From a checkpoint of a small contrastive image-text model.
Data: trained on procedural textures in two colours, tilted and lit, 195000 training examples, 24.2 epochs.
Rows from block 2 of the image encoder of a small contrastive image-text model, named by matrix and row number. Rows with one number belong to one neuron. Each number is 500 + 40 x the weight over its row's rms, rounded and kept within 0 to 999. All counts start at 0. Numbers have three digits each. After the name is the row's rms in percent of the matrix's.
After each neuron's rows are labels from the 100 images, of 14848, where the neuron reaches its highest value: "responds to" is what is common among them. Only what is clearly more common there than usual is listed. The data: procedural textures in two colours, tilted and lit. In brackets: how many of the 100.
# fc1: MLP up (encoder.blocks.2.mlp.fc1.weight, 288x96), inputs 0-95
# fc2: MLP down (encoder.blocks.2.mlp.fc2.weight, 96x288, transposed), outputs 0-95

fc1.255 143:460457465480517527513522477479509443505500446552516606471437498541570469495481559482493493492518543572552507499509463546505475558492488476504524500552490394511498458543550545511452548584515556478513554436485528595523505526535573454543437581483458541503496510471480437515509506473540517518
fc2.255 145:486521554507491454486551487499452532582477489456496486524494484484514443475492543502513404499526544515477527504488541498502483494519478501529513445524542443451449496534427505493546553546469531484508528499545527542505499426459495573473440570613442549474496579592484497518561418431480526478
responds to: coarse scale (66)

fc1.162 076:532510489508482464456492509540508443479582513454582589498466550535507551579492474555507507469468536470529519497465589574479487512495444524492539412543488503562545486471478506462571434517514497463480503492459464425509503489572527499486543435449510448548439543480500483568511553516515455479
fc2.162 082:541431552477503551538531539482488546530449498522428576489546486566526442516484453465512455501517504520458470513435449483499442556514483455481453570506499503450493516524539472476449512541547513518528428477557566499431558525493439561513464561517467565523582494481557554474460495459546481530
responds to: pink (52); ground colour: pink (48); grey (43); pattern colour: grey (30)

fc1.129 079:463469551515529521475466555498525592543575541425416513428434482498456525508512532520518482491513544524498516503555580541515430524437473454427537496536411446480480500496512543426508508515518436482517524490496460539528441471524535494501534522555455513514568559479527554521464444536521480524
fc2.129 088:499531478368468454452477468521485457416426484421494540469486471506500514485489517522492518475465460559523524525459501439550457462537506465575448438514469471469485527476471461494446419510439518471517451434495522519520526529543494450495508446459439499497511488500478462397516454486488420502
responds to: red (36); wood (31); pattern colour: red (29); ground colour: blue (26)

fc1.6 122:474464514481427468430450462501454537574457452443534449504478451539499500518483481511522483491505536486437509415575462499485505580513522449516623502486509548512498517489416538504567486482510524488518449522459587482565509547558503490468495442545462436426458482509501476494503477487484486449
fc2.6 117:514517431507554581494467597476502479504488523505515488536475484456505478515564559467467487529491494457540539493418512465471496414438483569565466508482511520523567508572537563517511517515544470519508443472463487452427464425477522552561514461467556469549509445441452531549508525555499489471
responds to: pink (38); green (38); ground colour: green (27)

fc1.0 111:469518502388605501563547476547450545518499440536513453455516514539474439545503490508486545504546506497492557527442432478469598469516477512468477446514515420479486485548489505495528515438538466539459527476445529526497487460560538526575486542512530538528523400448510459519476510510523540515
fc2.0 113:495499513536481503450504515506520465529514450524549433566512443472486499459465525482471459501542568517507447486515486504513447462555550513525516542420495524527472506420540494373479463496483494529542554497485397565500498528511485438498464472487400486402508546529519470438506480486535536570
responds to: green (43); ground colour: green (31)

fc1.12 063:549530488562477467575478403471489561474464539497449530438508492519546461589469575486492482427526539477540453481504555496496491445591552430541473488510507564525466477515518532530426517481453544516481425454491431447492475478470522525522428547468529521508512481530485498508467479495429486485
fc2.12 074:468537507503537472534492583460525484521507435557533474453559519497477512447456436490410480534483485541438500478475501517455492511459448523438458469449489523484559490497534440445485507510496530501478544535453510614555536517468444532551526441540439619493541481499543483498515523437537493530
responds to: purple (37); ground colour: purple (27); ground colour: black (26)

fc1.287 126:505550510537522490520505504583505506515517573476447422476511498484476588540603512519504539466536456468536511533559554503425521554480425569430460542527465490537550540501493518476560504478504486575498498494544500429543576516479428481509501516505469542440521491492520481438500526487530586490
fc2.287 136:482530519541573550489490435476546484545504478473463563482510531430550469543500546505472445504545510523487502543495519478470481481544565442565473538485592450564466503471479460552455482475549486441452486563533587549499513513450567496482497509485594510569514547553493518537491468492430511449
responds to: plaid (40)

fc1.164 101:506429412492565550515510480504537436577489475556538468516521474496413487524456519482476451577567520429528479526484491526500564531485469447487494519517477541439540472468517467494572508458525502485495418504459534428515469553457526507456488534504464533492455515561522479477506524520563505384
fc2.164 093:510452510560442558466486506532577510402478506553575522462545515567516477486540440450501510540477473480489532563572543486510509466454519524513491529453491475564491532482544571440474460518514489519515495444551462407515535565478470486535481449537480516554494422522541419492460533493476539530
responds to: grey (38); woven (29)

fc1.216 053:435543488522539493540408474468503488438440571517510503518478475420449550522466466438568513552506545531529521518515523512610482514486469508499514457557496563569472472470485516517470564532454490527475509491468420524498429457526547471507497482532545447484540513488529463492520564430445547442
fc2.216 051:545531518467556526521539530463496488512499529435533454466506511508454500480549495621445519473475431568518463524540482509456512534424480488523452610484505481444507541539536476565452492523539537514503507537469545486552582492484515474541479484546497566575536531512525488516474414500469414492
responds to: ground colour: purple (29); cracked (28)

fc1.7 057:486506589448498524525495569489471468477487520495444556517500447470510526427518394540486521518452529387559485556489479463548463476457520444539419488531509465499507504580468521461492453519447512497448419530541471522493498484523492473533565502467431463530543498537485496521508430457446531482
fc2.7 055:440550517418456476471522410499468521464551480436510453431451491546518574513537535475579513417486483554488506548471463540511547535526465512529542539506397526455556533469492481506482472559458502512491432492533491472497486528396502477493498529525464496476495528464482537499504492586524539564
responds to: striped (54); wood (30); ground colour: teal (25)

fc1.142 112:460470524471508542504491487520452546534521463462425541579475419575397542534495526535499498491538483468616550566529519525530539498489495520511484435484511445475485496531486519493552474553533494549483439492486524477542519494461517464435465457504439480511459511516539546473522521594592463488
fc2.142 107:455524503519440490416496466517483518461508471456500434577477471479483427500544466429525457479472506531502498505460556521579508551484453492557507465484518390519481513485519506492513485548555476441513523470577510502571476533516516563477448475538468575611556506514487526482567456528487532545
responds to: striped (47)

fc1.131 097:501501432494489516456476473436473528481468435516456470449484549510538570514459455487531483452521563480442537489551533442502535492573490494501458554444490487569508458414464470448419480520467555451593503534484497496466489531572584498499489533449520448520492442447503510539498447506555539483
fc2.131 104:502501541522575550512490474551532501537492590463557448507535556534483513467493510523508530474432506478484518524501493500488470535533466520522528481520464573448528519456497553570531555467478477481486495553492486562508459538542436638543594475475440512519512488503524581535579524532430506500
responds to: black (63); ground colour: black (39); brown (38)

fc1.77 095:548547527458480470539504514494530460490482465471527450483546464444459514493497377469554491523487476396501491500481462582544491439488488507518501479594524532529455488470493466482557533479509507540503482546455450570486510441592519478466437433530494556458525458465514451489458516476450565468
fc2.77 097:610486507505570520467543480485450524488486416461558479462449502498485484516492492566540494515525516516558482540467509507530543486493513432498515571509519474516517543506542495450535492549468515536494492494550541543529503451449526462505465483558527565585564522575544588538496375472504511540
responds to: striped (46); wood (44)

fc1.117 051:508444534477519474479462536499519494571458456511472462504455571477573560540486487445495458494496500544486578553459493534441449547493492530498439478472474444472438536550496498472527416493531455539544475436456481557504512531568465505511555498481521470476537462499549356546481525465516470497
fc2.117 061:481579484481563529460552438500462488395432541446491520496436494534470526501482583521447491539499478534483483508526503490490482472488489478495518450490457537494533486460555444496431552445466544506514533495551522422542519455439519548556505472488491554528459466506506520454572461499405562434
responds to: ground colour: blue (25)

fc1.179 062:465471530530539475513485445530486480518445483497541482568467509498610548543501553460524478570488538489603454568554525514486515411502453525542514487483487550475532600464574462586459528513512517492507527485510522522484530585517563517499499540532513537475532529502507541537578517513492543459
fc2.179 074:521547529486508551499533574489557492479535493504443524445543420564464463488507506555421505486530475483496438418502515444519598592454577522424487522473487455502436535504465504429489495478509543530472496491531536508434534417489544507538451531497493529489534458530486467507439470469469535514
responds to: pattern colour: purple (34); ground colour: yellow (31)

fc1.242 149:513504512509494370530491516571461538532558550525468447505557477501481498559550515508489462499532451460576452529561445501426488540457525461459503462520517419521548531523537520546507473467480577552505438453484503451462492452503461512441555507467433536519509534513525514532450556498524529435
fc2.242 139:475481548527498571390517481513481520542498542508548550393562532435482498456542497503494468460562593448455534477525540489497460498494544445534503478490481556491540445515489559544543484534522440573525531472524455477583445489474517502521546473512487472554456566513456525533478490510463545472
responds to: speckled (32)

fc1.123 072:541486537446520467460542582463417470426440482505526496488490499470436490453487465533518423538501572468546470506447558427534557487503452471482459547461465447558490505504541535499520534509498482555510438544469505543470460509462537520550532488538499550536530422526522435539526502498539495401
fc2.123 077:500505484491521443496521517515530494577422452463527452423524490471497519558494502516513584507489556443455514495536479522547497499509517559561552565568523530517522576501447458504480536566554486441506498543515491431556513457469480472477559515503468559438498496531442582511493421508487472584
responds to: wood (38); striped (33)

fc1.286 165:482516495479485504553521447590460503469454518520506443511462521491426579535501450495484487503501510491486472424434534485467461467532529503473448407509549438444547471538491451434555577493592564430548474471486518498539485494441541502521504555478523479474457483512490415506538481456517542534
fc2.286 153:554483472570527503513505485527510487539537546500505531532601553590467469533540499526419535506500528522490465480507501504454484502516507544522468452453524483492483439512632504472495517565547490455526569485500417520533488470500426439459496512472487420502520456509531472552484448556548430458
responds to: honeycomb (41)

fc1.14 147:518475509537518513556446530510549509453585489477511576480516458405429496479554488477503512528515456472495399502504455504520535424513453477540463534470507496474507582499578506508534476519465562536521537569552489534435561466454559458508479499512527565524458468471504552478537478448574518528
fc2.14 131:474438469495477497503587541513474510514500500565456496444502451459571480529474503526527496550480515520523546499523505460513446455488429501447465531493490565563540434493591478389446470510549509481549485453445460428507446492477478484454463426494389548538494519477508483522533473524503509468
responds to: striped (32)

fc1.241 093:509443497547567513498498519528561530550516480517433559495505503520516524549509483511419573529546477537453446505535518585422495526488523561418506485483485500430526550487539530534498537544511506443497489507555545476520539576556563540576509484467475402556481502471516452559488546471516506466
fc2.241 098:424512476510460446467481449557467509414451545459552496516551462487514501522472594480482525479446495530511469440446520507543499508499455495500531455468496472551428544573470450557501522441506541444457406526470462548515481553492520538495440545537497516508499488543415517471546452529491496573
responds to: striped (60); wood (35)

fc1.15 112:552418452539482520503466482457462474573437505596557529474519563511502473502477546504509437501548511501547523500534553512501501528487541416465487575578532559534575407499530522501455452500504547568482503440498515446455460486448489491456481525542492562476533530546494520495470572518493506479
fc2.15 117:516573471473514547553487488554468469441486522516537506494502540485537466506455483541434546514458466526480466621527443540562524457501511446480506429505511536503553532526524519485467455492512551563526438488501474481535546536528494446496526427555495518578513375507529411494523505508533460525
responds to: plaid (25)

fc1.282 081:498533412542519477472445463505533496495532510476454509492494415468498437446430524476475476573487453534506529570510453526400533550488531518473558486422449527533545501562494522479486463484504460444525508504490501525529512521511466547493502567580483506480582462541524481566454543467458412519
fc2.282 088:461485508530525497474534519495460512455502531532522479484507460458537520499558490543449534535524455536436581454534549516502516508422519475595539536514439472500511539495514468572519522484510575462545521472483460434551527489490544566503444489446536504624452573535483518408522490510485552464
responds to: black (71); striped (42); ground colour: black (40); pattern colour: black (31)

fc1.172 086:528520512426512520455518571460492545549508436543474449526542482478478498503477491537526506493514513508539515414512490529522525491534534538408575493561490449483550492488513460505504418457528456542517506467561497502510478459544466438469531458506417570400494481550438516525451453509425573494
fc2.172 088:500524565442481457523476414552439490432452477433537498472435494451471500532463508474467494508538491427578509530565505449512540473450457498518472461532456581598476480470534482463522498417498584513525527461550451510491500519497477438472463418484487496511489476488518524545538454540535519469
responds to: diamond (39); striped (25)

fc1.208 097:485509545466515508486473494407510620511541599460451539567518542484446524524490466600502513469527536539454524525512467513509516514529517500443443484557483531558577485493532541484481465509502499550486569521547451495507515530581534560547603499513464501515510494565474503548480521527514526531
fc2.208 099:489475533437516412487497509522452502496410536517544464493462582499485484504456513582498481480508423561518537529496475498491471514462541523509515492535460541416469496547477485545427538556446541525597493553470498559488474459497480484522422525509423515495494558544473519424589517486517509483
responds to: speckled (33); studded (26)

fc1.85 073:456443522509518460502488470590470524533493527528535517470483480585500485552512555505488525462524508450571575526515526461482479516491499519540476549480459458513408525610468428465562577489529583485548488459447511508519560494490437528502493454548434483471516481475561440454549472517516517494
fc2.85 077:517566554442534564512474504491546495469432565435497521564479512542501491526539487481518459570532448492415515468515488536510527457537525510512471518470516538465478492450562514533500431497545442405503509446535575490545492566514500574509551467460499531504511582479439475496538528558441495441
responds to: speckled (38); orange (38); pattern colour: teal (27); ground colour: orange (27)

fc1.11 125:477483519495507543562496458452549542494479432486525541419560448518477506580518502490538444473525518582459465526494448456529493477568481419560533535508502476446509532445477545497533555485470541536584507467540542489539508504568458506503450482514450465485545407538499571483468502460471549541
fc2.11 132:545507490539475585422450514481486552454429482451529489484485538504439493477491487462402485540455504460472460496470499517499537525454477495469457550560536517463510497478504536380571496491490453484422520475482498433507533495427502545537485448481468426490486479469495437559411513498494455472
responds to: teal (42); ground colour: teal (39); pattern colour: pink (25)

fc1.175 159:435518463472432512411556505502507577514587448493514524522504490484508507554492470595528520488520457485467575445488474590457515484430481547521474486495547551543451482539519464548506500425542558460490491531474560523491502517531461513514466454590518490461483555456447502468485533488457556464
fc2.175 142:540505405571534462544416468495463600499469546501508520472454481469513518512466522472443480536443520536476443512580504463536492503546525433436438466452465499493551453522453526452514546567449438449483534457494509479497465472512514494542523548439454517507586481525510490546498520510567501530
responds to: red (63); yellow (40); ground colour: red (32); pattern colour: red (31)

fc1.230 061:435454523494513518439438611513485432503458430532485427559451589516518471500512500546519464515498493538493440525433492509518536523533424426541523542428481499446421554499458451510508510456518496458493474442516571522508525556549473483497564484536489494506458501517532510520518445556490483521
fc2.230 068:452539455453480585511510387513555532487496500487493516456454466568452544475488509443498473494547542427483479477512557512515506508484566544479452437505501469445449516492491480504432419489501461481494503474593440423539437511529524534509424521473446531442545499514498508419512515459494498479
responds to: plaid (30)

fc1.214 186:494491544532503519440505590442538528555490500496510517493441488461554504473460498493527540458487466501552541555556491551556538552495415535518552595539474515525495591475437502493410428511430421589475495532540534477468509510521537537518475478520497488526537456555486544521506519531461504491
fc2.214 167:534468516563487513487482482523487470528555518498455533521578531573519428509506529540495503542485538499474527521515519593440562559473473532551481484492485457494508523534619508446504540529489487497470561454493433523499468446471465425427517441516474426520501482537501568538503510573488408511
responds to: honeycomb (47)

fc1.184 062:461547537522490469495422541570458459542481498539428519460506519472454437506472467523490520529482558503508548506543494461522492514556548492530477443582577502561435578517539477484519528401530486492488517532424491563464486506497559466526541589573497487476517519437461476525480510514471535442
fc2.184 063:515506526476546532519479568504569500470488482474512454462477591510533513581589546532556487551507571524550503470415517421496489548476429536561558526467495580437560456477551503493516548483492561500580505464530527472545514461468505490519515478499462502492531517555542547450507472525542487530
responds to: pink (38); purple (36); wood (25); ground colour: purple (25)

fc1.108 064:488491616517524492480529544488452538462478522487508541550459501513495514469530548549500467456478495485362510556492519442494444527454578559465504501478478545484531523534514535503518532537483520480500438569490551458501544516526426572498507501416483569442503468452520469473508429476545551529
fc2.108 069:539506403507528471428527423517569493492552531512496505514552544460485487480518542572494570500535461547497546481517477499446540497507506480551448461506509474493468538453495444472488469493530475493573568482568493486542485512510579417503510499594588482535552520554476574467450539540494494464
responds to: black (48); pattern colour: black (31); wood (28)

fc1.76 214:527607600507539530519507528521447555455510483426485543487461462549500473425463438506559524398491460523484518483503489457551507517548482585460489472476464521500477518446544472495528514465469468454516538547520470547479470539519471509548554567490492428455530555457544514471522452515506485561
fc2.76 173:488496444581512587555486459517499510538484577473483459528523563544472517467446536469525507519514461461418516507503505499552501410465472424473560498543507476555501495451510485508555494458504500513495473446468490534490469510466403476517459454475505466459468461519529430408469443445426492555
responds to: plaid (58)

fc1.279 087:517490427506550445518492472558511451541454492408568518436446524534454437434432558477482415505532443485479576421472497510499494506514447523560479519544523455525569557520579478493530462497491516555532510463533512499474456480484495494458556480490450491534458548512492466455504482495455535443
fc2.279 096:528485523438469477569493541570483558445509499450583547454504448543582456553488489488537519546507542438526460466530448460565491481495529487594445533505546529481463437467536489548457493477539542486456480475508494483505523467499424527476485526488499550476487435483489462405538522529432486557
responds to: pattern colour: yellow (29); ground colour: purple (27); speckled (25); studded (25)

fc1.29 071:410571447532512506504493475522590538452493472439447585507511512427490473566501535521523491539560490446463544563453465462501470499519533535534483490479493549490542483522519490486497505475483507536458514424501501420474505434459534501475527619504515486574505529489478553521492600469475462529
fc2.29 071:479498462520477525452518543448516540501549544533559434477484462489497525480469458530473481538554467567560472431506461440523464514491513451437497581468528486440474507543579520512486531506449543509559457557419524508546510526487527591537404459488497496527527582490514569481510463499527532448
responds to: blue (43)

fc1.169 063:514483401432479471474450530500481506540491543566438510457523423486527485450484556510439512524433479505463424513440451541519454517447468494504453487461519411497415540450464479471468472458491522466496495573464494482502504535536395540497490537482531447448467483468506505495474538467478543433
fc2.169 070:477417514515549563578548502481535466426538493434492548463533559554552498535502591439461536503501476507548549511536564467480480564464445538559527542492449526511507518538473462520502548475461545428489488497540505483511476506459566494520545495500414506470522551469455519463512445497439433485
responds to: wood (44); yellow (38)

fc1.5 124:517511544500508479542552452545502534477493458541447537485491538536510503462485519518444565502566494451486451480510460477507484485512541592528519478481580470523480510506459558514502572450564545495468455579461512470497472498580594523451486501479548566509564487448427525513470450520520603533
fc2.5 117:523438467484487443499523546486449498445571482523459416548568459521507509452541496550512525513470497452486484474498558484479514558509496505518504494449436465411532501469541479547478445448575439525475518477472483547554555460430503398523469443529489515527493424450524483471490487458419484525
responds to: black (57); grey (49); white (43); ground colour: grey (36)

fc1.260 117:413467488423491488471527546496520448508466427557586573474451534508479512496482445483481572514483518508581523430497521464573528403509498480517491531531466520478517446516527512438503465564504478408510521514499552531545499465482500543540463465545480537542485453458506482498570407521499502501
fc2.260 126:506543555516440472456455536553502430498446452462477538498529420488522468551488511448533410445527562411445466538482468489527492456565548434505537488472450457480512554571480537524434489478533492479559481500560467428476500490496499457452545526433468444522506554495458499528476485525460507500
responds to: green (47); pattern colour: green (28); brick (27); speckled (26)

fc1.211 161:517545564573495543547545573564491539567484458507456435532423522431483533497458481562504437441540547437472484476544499521483489504540410512559454534492521486533524497505470516474407507545525532451599458460487553457477490496527495481493521566504540459552517475490505526486565517496490487504
fc2.211 132:519457431554524440481468506534463447451522553518493461414579505486449472549499508518491509529488504494491555485502534454436550480505434536516512440461491499540502451505580523467525510518480453499502503495449422553492498493484428459439445454540486404592507491509495563496462491515447414509
responds to: honeycomb (38); pattern colour: black (27)

fc1.27 071:469499455496515567492454554507517418534482459572494533486539495473491453542452484512486530520462471481550500515435503511561467470482471538511394557581517506539516543492491497460549509521453468539476456507435423524521492450585534559467618506483507504569500520462575541515453489494470512494
fc2.27 071:620492496441501465503570504480513504495565477479505539383476479545534541544534474491546468482519505501501516522473498473489525477535479447493592591426510499422501497468509482520477484607481529443506482541472521466419519521454496490517433479471465539509550479469500502412529458515534461492
responds to: ground colour: purple (25)

fc1.147 097:489481523444497471484489489464595438488493540501568513480479572478538507529506511549512450579438474466544493454535527529436499485496556559505476511556500510524533481459485499472506469458485423423514566540460509517482509499516537496445484463497593516394524470566530455450464436479573528458
fc2.147 122:503531551525544514517517518521523487496427501488465460449462464472534496517541498504485466464527517575448480563444460429535580479503556520484496491528473454483480517514454485461530595471422467501551497511546523387511524525520488442500505530476525489622447519427484501441444436517514519451
responds to: coarse scale (71); speckled (34)

fc1.195 130:485485501530497509495532489541554508483509507507502490583577428490542530536526484500550543530541423507569547594482488498506516447521444417475510533520466500455550432536526451533458499513424519499514503447511481506493463489511427490534571589504510523525538470495564526543563467438476424439
fc2.195 126:536583554455490553548446528478468467449504540596459522467445443519513528462508470552489503465505500530488486455573555434487421460490497583535532504488482460568520444461535549489485455537450477491586499557418504489582502505514489486467509489474483524537458512519477428451507514527462467494
responds to: purple (52); pattern colour: purple (38)

fc1.21 121:540480526537466515479521523470484560510472474517517527417598574430494450464504431483482472471543455488478506487474453478565451488507527539511515469501503483565521529543521507462496491443515524527564511502545472459460520425525501507500445509489502519447538437399445437491436485392454556529
fc2.21 118:521496532479493455505463507518494466387527449493486458565532490511447486508502451556595512523466600496556531545532518461497497503500524464508496490450495496482558435465558473524506477496496520534508461444453483499532492508477437423499445409545469560518516487508509495521411399482486484584
responds to: wood (25); diamond (25)

fc1.185 058:507485515542437558526479513544553566539580492512476497447484491451541476402503520577492466527494521466467478445458528528584486495435568451476535498493549508484515503580503492493493438566478523474461418489556430476585542470531515453473473508587508471484499496433523491464495484525458516483
fc2.185 071:487457460486485492498549505527476452469558483534508527525529524522457542499465489496543552530536446524550539516470558506448475440540470406489489514400452490463354541424492518553534520526474492523496490510425475585466436529470505466535503467525487556528513503508521523496464567455539499558
responds to: grey (72); brown (44); ground colour: grey (37); pattern colour: grey (35)

fc1.202 080:496611526542552432529485497541462590560537494534526507549484459508507500468524434502518502501477547518559519521585472507501518480571463473529499477502524445481474517553565564504455584489449422523440478508512485516506579504460454523498543545568476453527541556486452555483541499532465495525
fc2.202 070:445505547428476437506545470418529463519477444418527525423518502479469432513510512538530524497552468473510480468419534434526534505521458456473501506444492489515434455529470428475526513536446491483592501463485461515545488455466457515559484531430460548570487558538536471455449505506500455507
responds to: ground colour: purple (26)

fc1.206 088:463549567496485470454477509522491521476576452470505552519544466511486528477494468507434551524539566474526482464523483437481503465499465553487486500556516540500471530540560603615518555403496480485477441494555495487474558508458556538522499526517402471534553520508511458557454518532474451498
fc2.206 087:430529521514460389490504476448462511521411467463503466523524535481450451524511448489513450469496546560458518473402520546504500484469473511489506493475473511540533547559486424495495558515526463474579490531460446519557517479414473555488453501464542465513444562587471513491458507549480512543
responds to: cloudy (41); pattern colour: white (30)

fc1.51 176:490506426453475496466464446468506493448540466463521532472526436555537460481518511433520512580421492527485530476445466437579480509441568467448533464483452529486455490520527493582602493488464507522473532514457491484531531536490500563494520457476479545486416564504492489549422441543491508487
fc2.51 150:576489478604526439504559461532497407529509494500473474452592510521520465516562489535468506549509523455535534513470566500425538593520503556571491496503523478516488464559569536424507512515499441521477559513486435497501533464535479442508469445495457462558475456500531491518526503547487455484
responds to: honeycomb (36)

fc1.28 078:510456513492511482512513466446413506520467460511440472452455506534403468480517518535494479490445448545473488544441450472484560486452521486521487511512410498494479509470552586538526481511497535489511484494511389456471526538451446501493534530553517459448554429526466523407497468461488554418
fc2.28 096:442541524522492482546420490512524439467490542530588494489546461487464581480431546518505478502591561557524501537500505495458563539434494562523434488551547500480508501492482501515580521483503509449464507557544486541547496497543541511469454488522517533538540541571550521550520473564529515589
responds to: pink (44); grey (43); pattern colour: pink (41); ground colour: teal (27)

fc1.189 102:499564528518531514480568549505511544534479557517441550550477542467446486547476490538494590558536567467506469439457500459459543435550489496505414494511441585498499501511510449552534530502478490521521444455512530522398506475512482549496489494530571527522485484517434523545429580508476498461
fc2.189 114:496510505504447507476395528500529528551487431538584480498514507381456504498473471500537428529528448529482541486578501503435454475533488496510508521498488469529461459534455460404487520549514415496437512523471501506549523488462527513419479454465488471501504416538497556535495463467479422503
responds to: ground colour: blue (25)

fc1.46 065:532538458509589500525480619492525526471517499551507486568489512473484531498572459588497444496481469504498490452519569522582468518495471495492562493541533553547513513527456531477513577435544438551540491557472487452546485428458555458484527485491494577504497512475492509451458446501516572511
fc2.46 059:467448510490532407518536481498429452561516532497490420417483511474486507477483461505535530481542480451487553549475521443497564493554472493501498522504509519498489492479544465503576474583450471471583489480536530524481499514567520480447487514557525475568533510460596514443504391509534474437
responds to: striped (44); red (35)

fc1.42 127:527488551553486441517519556581521519577531621479491480482547438568479499526482499525483546511510458455515535467540466544448533508462489555551498569504479429540492523507515433479533536479538581548533456460506569438510491493448450500418507483460472509532444525534525520528528466515518547469
fc2.42 119:465493498508493547484480576519578521482447507446476567486433542395583539580541512433596421535530529477468517446507520439543506474564496494577475510513453484528472465483508517485513454495514449455518502511498485531486435568534471540529516524526488440546516527521508495570518491543466516513
responds to: speckled (35); ground colour: brown (27)

fc1.24 074:486551543553539536415455503475441513437467569432534533537471475539466457555490520529556481492495557454527480504495559535569488437541522525470487446537483553478508536464444447524551531569473463472494454439473444557478435485488556499521469523523449486490487554498544531507470435523517457428
fc2.24 077:530494531513490452513563554466456540529489399521478463492505482555472581482535452453541507455479549574489608464480577505472475478494547479587481474513494484479478547474545506461498499493506500478530509432531535513542553507503499422533520484512458568540546467499451566456478440504481558575
responds to: striped (44); wood (34)

fc1.45 119:491485535477484559540498572426513548525525595486454505435477483553515547468545477517551538510528520531502482445455501493504540444490479548571488489508418535436492512488542427508514520541534572476516444487521523543477447476520466590451401478534505536561559527528490499477457547482542545521
fc2.45 114:520420432518467503467450532526484542537482491474536519528433497484515525524426513483445450462576509510459530507537512530445473535513485446358494474502504495550570521544496554457456555505492529489532551530504462493505548528534529495479650573506522464513439493505520498540506493481502469503
responds to: blue (44); orange (41); ground colour: blue (26)

fc1.143 122:456443509496442498420491583425453552502462471477509501503445495493479458521475489536481546535510551505523496527445497439540565463510452496451526484490474545499543504518477547524484452485433477530424578515511440474458539617523561552498455449492504540491499474571447535442484564522518474483
fc2.143 143:448479449449497484475420451502505501440502535498467542506491528509423500550507519423469472507538535479531501453539515464442501521482548542478437528531454525406464427489570602439458504512494485477485451524510516457483473444476563454472476510564506422520489463471527537539585475539465517464
responds to: pattern colour: purple (25)

fc1.245 070:549464505607514494625498486509543500548501572457500512443508504536574537503467536484556514532524522596514537519473472494512487511540476545565561460501486505438527542547476481510623516487475534486519440552485559489496511515537512522437488476539556452535490539534511467533548470495549516520
fc2.245 073:484429451478546484484485560523506567464526453495543518569517481515450514486533544544542442537432479507481464490484514448472530467439454575499433532540544511471493491511562520460503598489500545510534506579517514453495505507476546547557589530558471583547478489480510515428512473443486436498
responds to: teal (37); wood (36)

fc1.201 085:497481437458395491489510516475541486449461446559484558437461441505493449530443537451511572514512441501501556423471467508459518508527455532535423500472527411443527557495591519417464497540462560477523504428465528480447442526489484501470514487453470483504480529466511517500522481544489488491
fc2.201 084:441452464491471513433539553555574484544563491442499575499431508476533454484550526448453484546479444530530436441481457519574397509454486490548490535546546464453455455543453482510486513469546475458507458512523489497488529508495464553440456492431513481507455525577533525482534520514481535472
responds to: ground colour: black (29); ground colour: brown (28); pattern colour: pink (26)

fc1.9 156:525503506538449531523568504460514448430581465615437545511512491523490487504491471458529436518484447518498500530429494587485505526542457526513475462511521480489542487497513469440494472537462528567504458544540459423514487518460517519530463548438538487473520518518545552491445433443534395529
fc2.9 144:554491477438552538530503504519495528593493546491476567516494496482506461535558528424534553555454485558533484457601514468578477493504488518513545537466501500557491485551495535505504463510521491481578510522476497494436492475516496475596520519465500536549479494431504415486573588512572449498
responds to: purple (53); teal (36); ground colour: purple (31)

fc1.41 128:529519462573512568442471547557555511497434498487437565444496447479520519501551482482516488562582550537559499501532512535480555505444491490430527452470556466592551467511485596483536518479434495534531491496521545541530494567498490473516468442502565526512520476534527499533430487478498444535
fc2.41 130:524543475508508485487566535512506494508465479481533495479461533520418438493567479529457544512410489524464526484532575519524463539528517514498498527436382522491484504473393511542446561571501496512580477472445555557520513442454528487528513536486500547476494531471434507446526495417516536540
responds to: coarse scale (68); blue (36)